python train.py --image_size=64 --encoder_activation="swiglu" --text_encoder_mlp_ratio=4 --text_encoder_qk_norm=false --text_encoder_inner_norm=false --lr=0.0016 --max_precond_dim=1024 --one_sided=false --weight_decay=0.1
Rows from block 6 of the text encoder, named by matrix and row number. Rows with one number belong to one attention dimension. Each number is 500 + 40 x the weight over its row's rms, rounded and kept within 0 to 999. All counts start at 0. Numbers have three digits each. After the name is the row's rms in percent of the matrix's.
# q: attention query, key and value (stacked) (text_encoder.blocks.6.attn.qkv.weight, 288x128, the q third), inputs 0-127
# k: attention query, key and value (stacked) (text_encoder.blocks.6.attn.qkv.weight, 288x128, the k third), inputs 0-127
q.38 089:500500500500500500500500500526500462500500500500444500573577500500522500437500439500396491500484500500500500480444500492500510558500581500500500474536427500444434500601463500500436464437413500500435500564461572500500530500500503393500500512500500500495449500500500468578500500440567458471405500500551500457556500500500500500569500485485471432500462429479500500500361465460548500500425
q.39 110:500473602552583500500538500560567500524500500500440500553447561468451595500458542557500500593522598500500500500463474500534462522591490500530511500460473500442441572500458537500402500532500500483500495500500586500500469500463508500457528500500438473500534513500444457465500500500500500481458559454500500500538500453564519500472500500500500422554462464514491533592446419500429460523533
q.40 099:500539500500453545539500541500417500500500423500500472422480561541500500500500500525545548565551500536489491500532469488500500463549541476500517500500613572531500500500500500553475500401500500435463548544435500516451500458500430460548500500500528500500448433602550518500500500467500445491477500484500500472543500547500500500544380537444480500500549500500500346448451500463500500500431
q.41 118:469446500500483500441539500500500466581553500444511500565500535500500456471500462500519394500595571500519500472458528571538513500482500587481537500550482420457455500562433591500500500479500492559566500462457500448500540467540419485458519459472500500500500395500500500500500566564508500500469547447426512500500500573500500543500500500500500500468432561500576500534439500530500440500441
q.42 095:500500555500500500500500521500526432470500475464481500500500500500443500500500500615500500500560500500500500570544515500500500626470482500500500559500500425500500500608417416459531500475500500454450410483433500500532566500422557559500472513500500455535469512483523445500530500559575578560500500494484474533501500500453549500500500560457427453455444538440500528460470505546500500500397
q.43 093:519500437458500500492500446579447523500500500500500500500588500500500508464449473500500500500500587535454500533429500500559500500472500548451560455500459500428540500572432500445500446500500500503500518394465500500568500500500500500500401523500539500500462500594500527500522481458500500500500530561456500500646500500500500500408557500491500588510464488500561500515530412500613528500500
q.44 096:500500567500500500459523556500500500500457500484415432500500500500500609500546500558500500529500568472500500561539500500481500500411470500500547533584532455548484570500526534500500552500500464500500487500568545500500500598518487500410446490500500500455500548420434458560500500500500591500500533500500500500402500484500458545513347500536546500500500500565542500547500574444475500500500
q.45 100:453500548511444500500597569486500500459500500500500500461516500472500435500553530500500467500500500500500466524500500579500515596465500500546537582500500510422500500500500481456500568517547471500586500456500573554500456500556425500500577457519489500516534539500500500500467500597500527579500477500500503453481458492500535628463485500500500456574550531539566500439500480481500419623500
q.46 100:500500500500389458500550500460500455500424460500500500569518500500538500500500500488544500443500428500500500534500423500500500350438381592518547500517500500500500500519500500517554500500500461500546550500470487500512500504439500457506560593503500500477453500512500550500500573437547500500540500535404571433546500531546500487500601474472500551500559458516501500500554447500500494500557
q.47 119:547378500500619500420527542491500465500500552500500577500517500544465417515553500430454562500500483553512480443500482500500542500581500500500490522500500500471500482500445500500565523464500555500451443531560505619500500470500464500500500572500542483500565500521500500500500371500500556463587500500500569500500423427500476500500500500500500433500564500500500516500444426500500500500500
q.48 083:500424554500565500500540500500406449500500500500557500500475500437500477500450450534480472500500533450607500500563536442469447545500550576500500477499438500532536500574500500500533500500500547500500567500500500522500502500577543500500537500500414500500500554500544477520441500500452500524578506457563491443617500500458500500409478512417500500500500410544477551500591500431442500500486
q.49 092:500500500500500521467500500567424500500500460500508500487463500426455500500547500428446573513500500500500527500567455437500500500500500500613500500471452594500500500433500500395500500500458500403500500500454439500500500500626525536500536552572496480476523574500485500513500500500500500500450500483592500500455500509500444500454588581500500500500509500458540559577527500461541406467569
q.50 116:537550606522474500532547500500517377553483500430500500457500550500500540573500434457500565500466500500452500497586500509421500546500500500541523500500538437457500500443500500472555500455444394445500435511507529480514493562500457464462564500495500500500500500502422547556500500413500526500373500500492500475500500500470549500500466500500500449552500493500429419500452549553500526500529
q.51 094:500500500556500500500500500580500423500462427500500500500457532500500472500500500500433513459537500456500449500471457525569500500500500500500500500379500500542473500545500526526544500500500370526465413500537500552552446412500500529500500518467500500500500560500500500511500429500500500466500476552500381500500500626500484455500500439500454500500500467500500618500567500451531397575500
q.52 087:500500425500500429478427415500516612500500431438500417500500500482439417588500476500452500438500447500574460487500526554449500443500474500500500500500462500488500431446494500500500500500500443500441500500431560477500500474500500500500500500500500500500500500500500612465500500565572500500500440559500530457485500566420500500551527486433413458500500517500500500430523500500523500612463
q.53 100:505500500500500509535503526500497500458427396500546564386500500556500360500527500569469451445500500416602500588456500500500419446500423500500532478476500500500500421509500476500500500500500500500457500500500500500469543500500500552500500542544520500500500500500548500534455522560530516500515460478500500475557500500500472444453462500388575500500500500434383539500500443462536500500500
q.54 086:500425396467558482500500461500500568500500500582473450500500464453500474500500500500500429500559500500444444559489500500500500472500572500500465500500457528500500598546509500500538431621448644500500489438548437522500500429500500500500500441500500500426599500500500500500527500500544500500494408500543500500500500500500464425485565500467551500500500575500500452500500411500500483473500
q.55 093:500526500541500446440500500475500524474500534401500500513500500500487500500415500588500500500500421500577541495463500595500566462500500559430500500500461500500500500526500500500463527500500500500438500543500500500578500546500465500500517504500500539500500500486500434500500500568500500458493500598469500500585514500500528500464407406486479500500368453500549540500500567549400441623500
q.56 083:500573557521544479560500500545448500527570500500582500453453500500550500509439444500500500454427500500464500500500500500500500536500581534364500439537530465500500500500500425426500436537539579500500500445500448500550508500505500529457500494500500500500500500593500500500500599459500500500489500500500407496500573427419500500557449500404500543500442535461500576500500555500500500457476
q.57 103:446551476500500500467500441500500579500500500469500430500500500436500500458464500500407452500500500556548438556457524500570556458422426500500500500500432426500478500500430500500439448500475500500503620451582494500500500500599547559429505593427473537500450428568500459500500500500500519575500500500500500493545500540500500481537573500500500500506465500495528515550576557500500500500483
q.58 108:500404500500550543435500545552445500500500500500500500561529429467537500500470500500500500500467500500526500500561425500548462542559459500500498465448500568500500500544500625439532500500506532500563500450500500476500500500589490430477500484571525500414530427474562512500500613562500500515560474573500580500481531490500513427500545531500500500487500525541500500574541413502500500428450
q.59 092:500611500500562490500500528429528500500500500500469500573500500422567500500393500457500420500473434479604573500436500512500487592524500500500500448500500500458500500500558500500480500445500495485500527527516500500540500500500500500538430500500438521523500500500500569551449500485500519500500446420500497500534520543469500500554493443532564500557497548552441500552532397525410426500593
q.60 099:430620534500500572500462484548436557417500517471500500469458500543500542519500500500500407500539500500390574500525468460528500534500500500490582556500500500590463500458529500500571489611560433500496500500446500474481500500500409500514500481500500500500465451500500500496549502500500500564500555500459453415493530443500478507582500500500500547463500557474591500500471500500500574461512
q.61 107:556420500435457431500500500568451447621569533500500500500464512458439500500500500401500608500451500547469527500588500494512481500500530500573500568500500596444456553553536500500430582442443500410500524456468500500540500500496507500500518459500500500437534500500500524500540461521500523500500500500562479459500500517500451500500558500566500490500482578500500500554451473529443474500544
q.62 097:562500500500500434500637500500500453500500574529458449500500500500500500430500478465452500488447484500566425570500461466500501500451531454500500500438500500500500500419452500500500500507477506500500611500500413545526500500500500419500463531435540541500500500500480500500500500500559500429415555550500483474533500576566500500500479427500553500563578458467468500539500566404500498470572
k.38 093:550500467500573500395500465442567601532500500500548527423432500500473454500500462459553500500574500500500556546530500500460473467469500500500572500500584441500536402428500500474500512500500500500514523487422500500500500420513461500571500639500484517500572462500488500500464594500500500545500541463520575500526442500446556500500500435500500500500500500500500542500443500525500500429481
k.39 094:500500553458549533558500530567500456500500562500500490500500500502500500500500471500500500491500427561500433500500500500417525405500530500500470500543500500500501500500495500500503500561500500500500500500353409517500550500442536500500397497500413500500500437500591431500456500500539392550500500500500429500467500504500498483588463513564500500500500573447500374500500500521501500500403
k.40 091:514466541569502500500500483500500500500460436500433500541579500597500500500493500500518500419494451500500556492453453500533390500441500558595500500485441488500517481520500464527491466534500500539429500500500581474500500500556500467420500454500556407500454564452500573500439433500500519569500566466500536536543500436474500426459500500500504548500405500396500528500500455500541519500500
k.41 108:431517460500580500500500551421500500500449466481500484500554494469500548500500542421517500550500500482500529470539539500500500500515554464523531454606535500500500430446514500500500459500500579518500420500500500552541420500425500500604500526500586500500500537528500438475453500500470500579500564385557500500500485388500531500500447500500500474500606500500500450475500500456569466453500
k.42 097:500500569500574500540454470500500485500440568470500500432492590500500445500500500544500445434500500500500500500435463416500474498472540478539445436597500500500440500447498560500500571500500540500500500529439461500455500500456500518454434500579500500543514500500602566421553424511500413500547568443500588500570500500500500500500500461468552467500500500505500440456500448540484456476512
k.43 101:461431425500500451445500559457500500500445545454500544500500531500500416568594457500516498500500500452447500478500423429447552468476448414500550500550529500500548500573538500500500576500549500500500452553590500500500500542549500500485561500500518500500500468524563429556418524500500399447500500443500500530500443500500620500500489500500460500447500500500500500500500402500527487500500
k.44 109:500613500500500500583391456500592500500500536500500575500497452539527481435499500467475500500487498558468500500532580528546442500500500500436468576541553518500436500399500500575537436521546549536571500500418500534500590479457500500564500500500517500500472525415500523500518457500424527469555500500500500443459523523516556500463528532468441467543500550500500500497452533549500460500500
k.45 111:500544441500500500500536500500522449500500545488507500500455500524500500459536545500500500550528436509491500512544476554500500500500500500423518535513601593569430532500500471500505438580571500500474476612500500454500500500536500555420392500411500476500500562464489569500479485500500500490448480500539478414500500589500500468500450500500463484456552470486452404553552587452500500446500
k.46 110:447539500500586466487549439500500530487509544471472558500516458500494423500500500500450491500442594440457484500500475526561469500500500470462490567500500474437500471543500500500478500468512546391474484500500500493500438500541556507452500500617500548500478539528500398500500490442500500493500537500580442598500544539458500500500567500401560500422491567460500500500500500500593455472467
k.47 108:500500484565447597500446487536521500500479500500500500500500500500431500500500500550500433436409500500444500532500507577500501405449512500565500500500500560500478500500500500500474463525399561500441500500407468477500500495500459500429451438467500558500566500447500548500435470437495417500500500567500537500500500500545534524500500433500602473500394418502500500468468528412517514467500
k.48 073:400519462579500553500500500459500500500500500500556588417500561500500500500500500500461464423500500500500500500491500500527447500500506500425453500456446523500520500505495500500500500567500500418500375500419500500500500500524440500404500500500500500500412543500444500500420500472500500573500500500473500500500500445526561494555500500500500434500500515640500435460440433500460606500518
k.49 087:500542500589500560500500500500546500500500519500500487500450468500599495500500500500411500500558500500428500455576500590500445500544500528442476433451448500500562435520500410500500447545500500500500459500452537554500500500500500465500500456500500500500495526500537556500500483482500429568500451548450447524573500500632413500446500500409476500500500500500500444430601483499500566500500
k.50 114:500506500524500449500439500500512500530443516462500500579553428468500605429500500547547500500518536463456440577500500500500531425532500500410457399500457517516500500500500500446500563500426472500543450573500604459551464564500500500568500512500555531500500526481441437500500500500500565493500500500493500500570547508426506500500500500496500500399538426454450500500500537500500398500483
k.51 110:478493500574456534583520432500395500500546447471523500461500560500496500500500481449500486500500500554466563539468606470500565500500525511500500500500429500426525500500500475500518500500582539500513449431483441446449569500543400529510500500500435500572500503500594500471413514500536610500500500500500481500499539500451500543514500577500500453594500541500500572500500500540500500443472
k.52 079:561500428500500450500478500560500428500534544381500500450500500555513497500549500427593414500500450500500500521545531436586500515500500641500604500500511564500500551500500500500503500500500500500500562500543500578500463500500500500500436500500500500500494500500500500529500500495560555508500568541500417500500519500590500537421500500392500500417500500500593528500490500500500500500500
k.53 087:540500500500500500500500500524473500460531525500500417500500541500442474500500471500454456545500500500500500500600500500444500500468500570449459500536574603543443500405476569500456462500402535375500546529500500500500500500500500500500500474500500500500500500554571500500584500500468413500500465500500500500500500451538438500520522500419579500500438556500536445424508543580449589500560
k.54 103:454500495500500500436500560540541500500570466500500579386456529535500466526442578452500545500500500500500500500500469500559437529471495558500526604579545446500517500500500485548461412549568500445500555500525421566500500500500500500537500481444455522500443459500562533500500497529427500432576552485500498536470500518565443530500601500500554534500500589500500486500475500452500500500536
k.55 102:536557528515437500500500445476431500525500500476500523519576484500438500500535500548500500500461500500540500458500570449442563500442500500500434459419449551520609500444503500500500560526422500500500464500523500500392448558500500579457380500500475500530500420531455573504500500500581571500419500590500500500500500500500571497500500500554560500500500522500500500500500444532558524500500
k.56 086:450500500563500555500500500500561500525403422500450622500500542500500511500611500415485500500500500500500453500477500541500500500500500500500500555500459462500424500500482531500500500517548500500429500500563500500500500500436500500500500500422520500557500500500443500514387430500500500464591433500500567500389456500500566500485574529500500500483424500500445500500500500500500425500620
k.57 093:500394500500476500558491500477500408500500443500528515462584500438521483445548500500500406500500500500500500422582576500547500500500500500500500559465500500500500500500500500498500546500500573465500477500500392590500500451609500500458552562500500545466577500559595547524500500500500500537546455500565500550500502544558500500447500500500454539500484500500500500602500500500500500467608
k.58 129:500500574500463461493500588552442500486500540490516536418500500525424480476500586459467500510500500500500438500492460500500434500500500546565474573469500500500500471564500500500500500552616579500480461528563475500500489447518434456500500471516498500454421547500532500577500575500475456479500534437500547500500420565492500500475562469500594449465500500519487442500457526447472500618500
k.59 095:531434592500500500500500500569500500512500585543500556375500500500500539463541427500500500461478555502456479509500415516500537500500534461469500500500445500500500467443500500538456500595460500510500466560500500562500480512394569500521521603500500431500500500500500500540500518529550542500559500500500500500500500565462577500412472500460500506375524584459500529470500516484434538500482
k.60 092:500500500486500471500500500444500500449413500500500505463500424557500500500436500463504500500500500500500549417544478500464500500500407500500583500500500459510486500500500497429553500500547500500470585500500500550500500500555529580555500500500548500500555500500500500566540430500500483406449435466500575500439424521458404460439500500500479566500500472500500500500554520500500356585409
k.61 103:500500457581500500462477544500557500500500428500395523500493500526568500533500500580500537432604500500473459466439500500518531500500500500442500532421495476500508462500405500405558444605574500500528451500483500610500472540417500500500420533500500500476500500500551528500500500500500500581500514500509500502551554469500500500500452430500509524579500500415540500546500447471472500500461
k.62 084:447387500577500500500453497457519505500500500456555456500487410500500400500475500500500515528500500500500467500532500500500584593500545500500531500573461500500468383500500500500500500500530396435500500500500316500500500500507500500500500542500500557500560500500500500470500500436501500500579500500500500526589500500500503550500412585500500600500500527532500480500500500500483485462500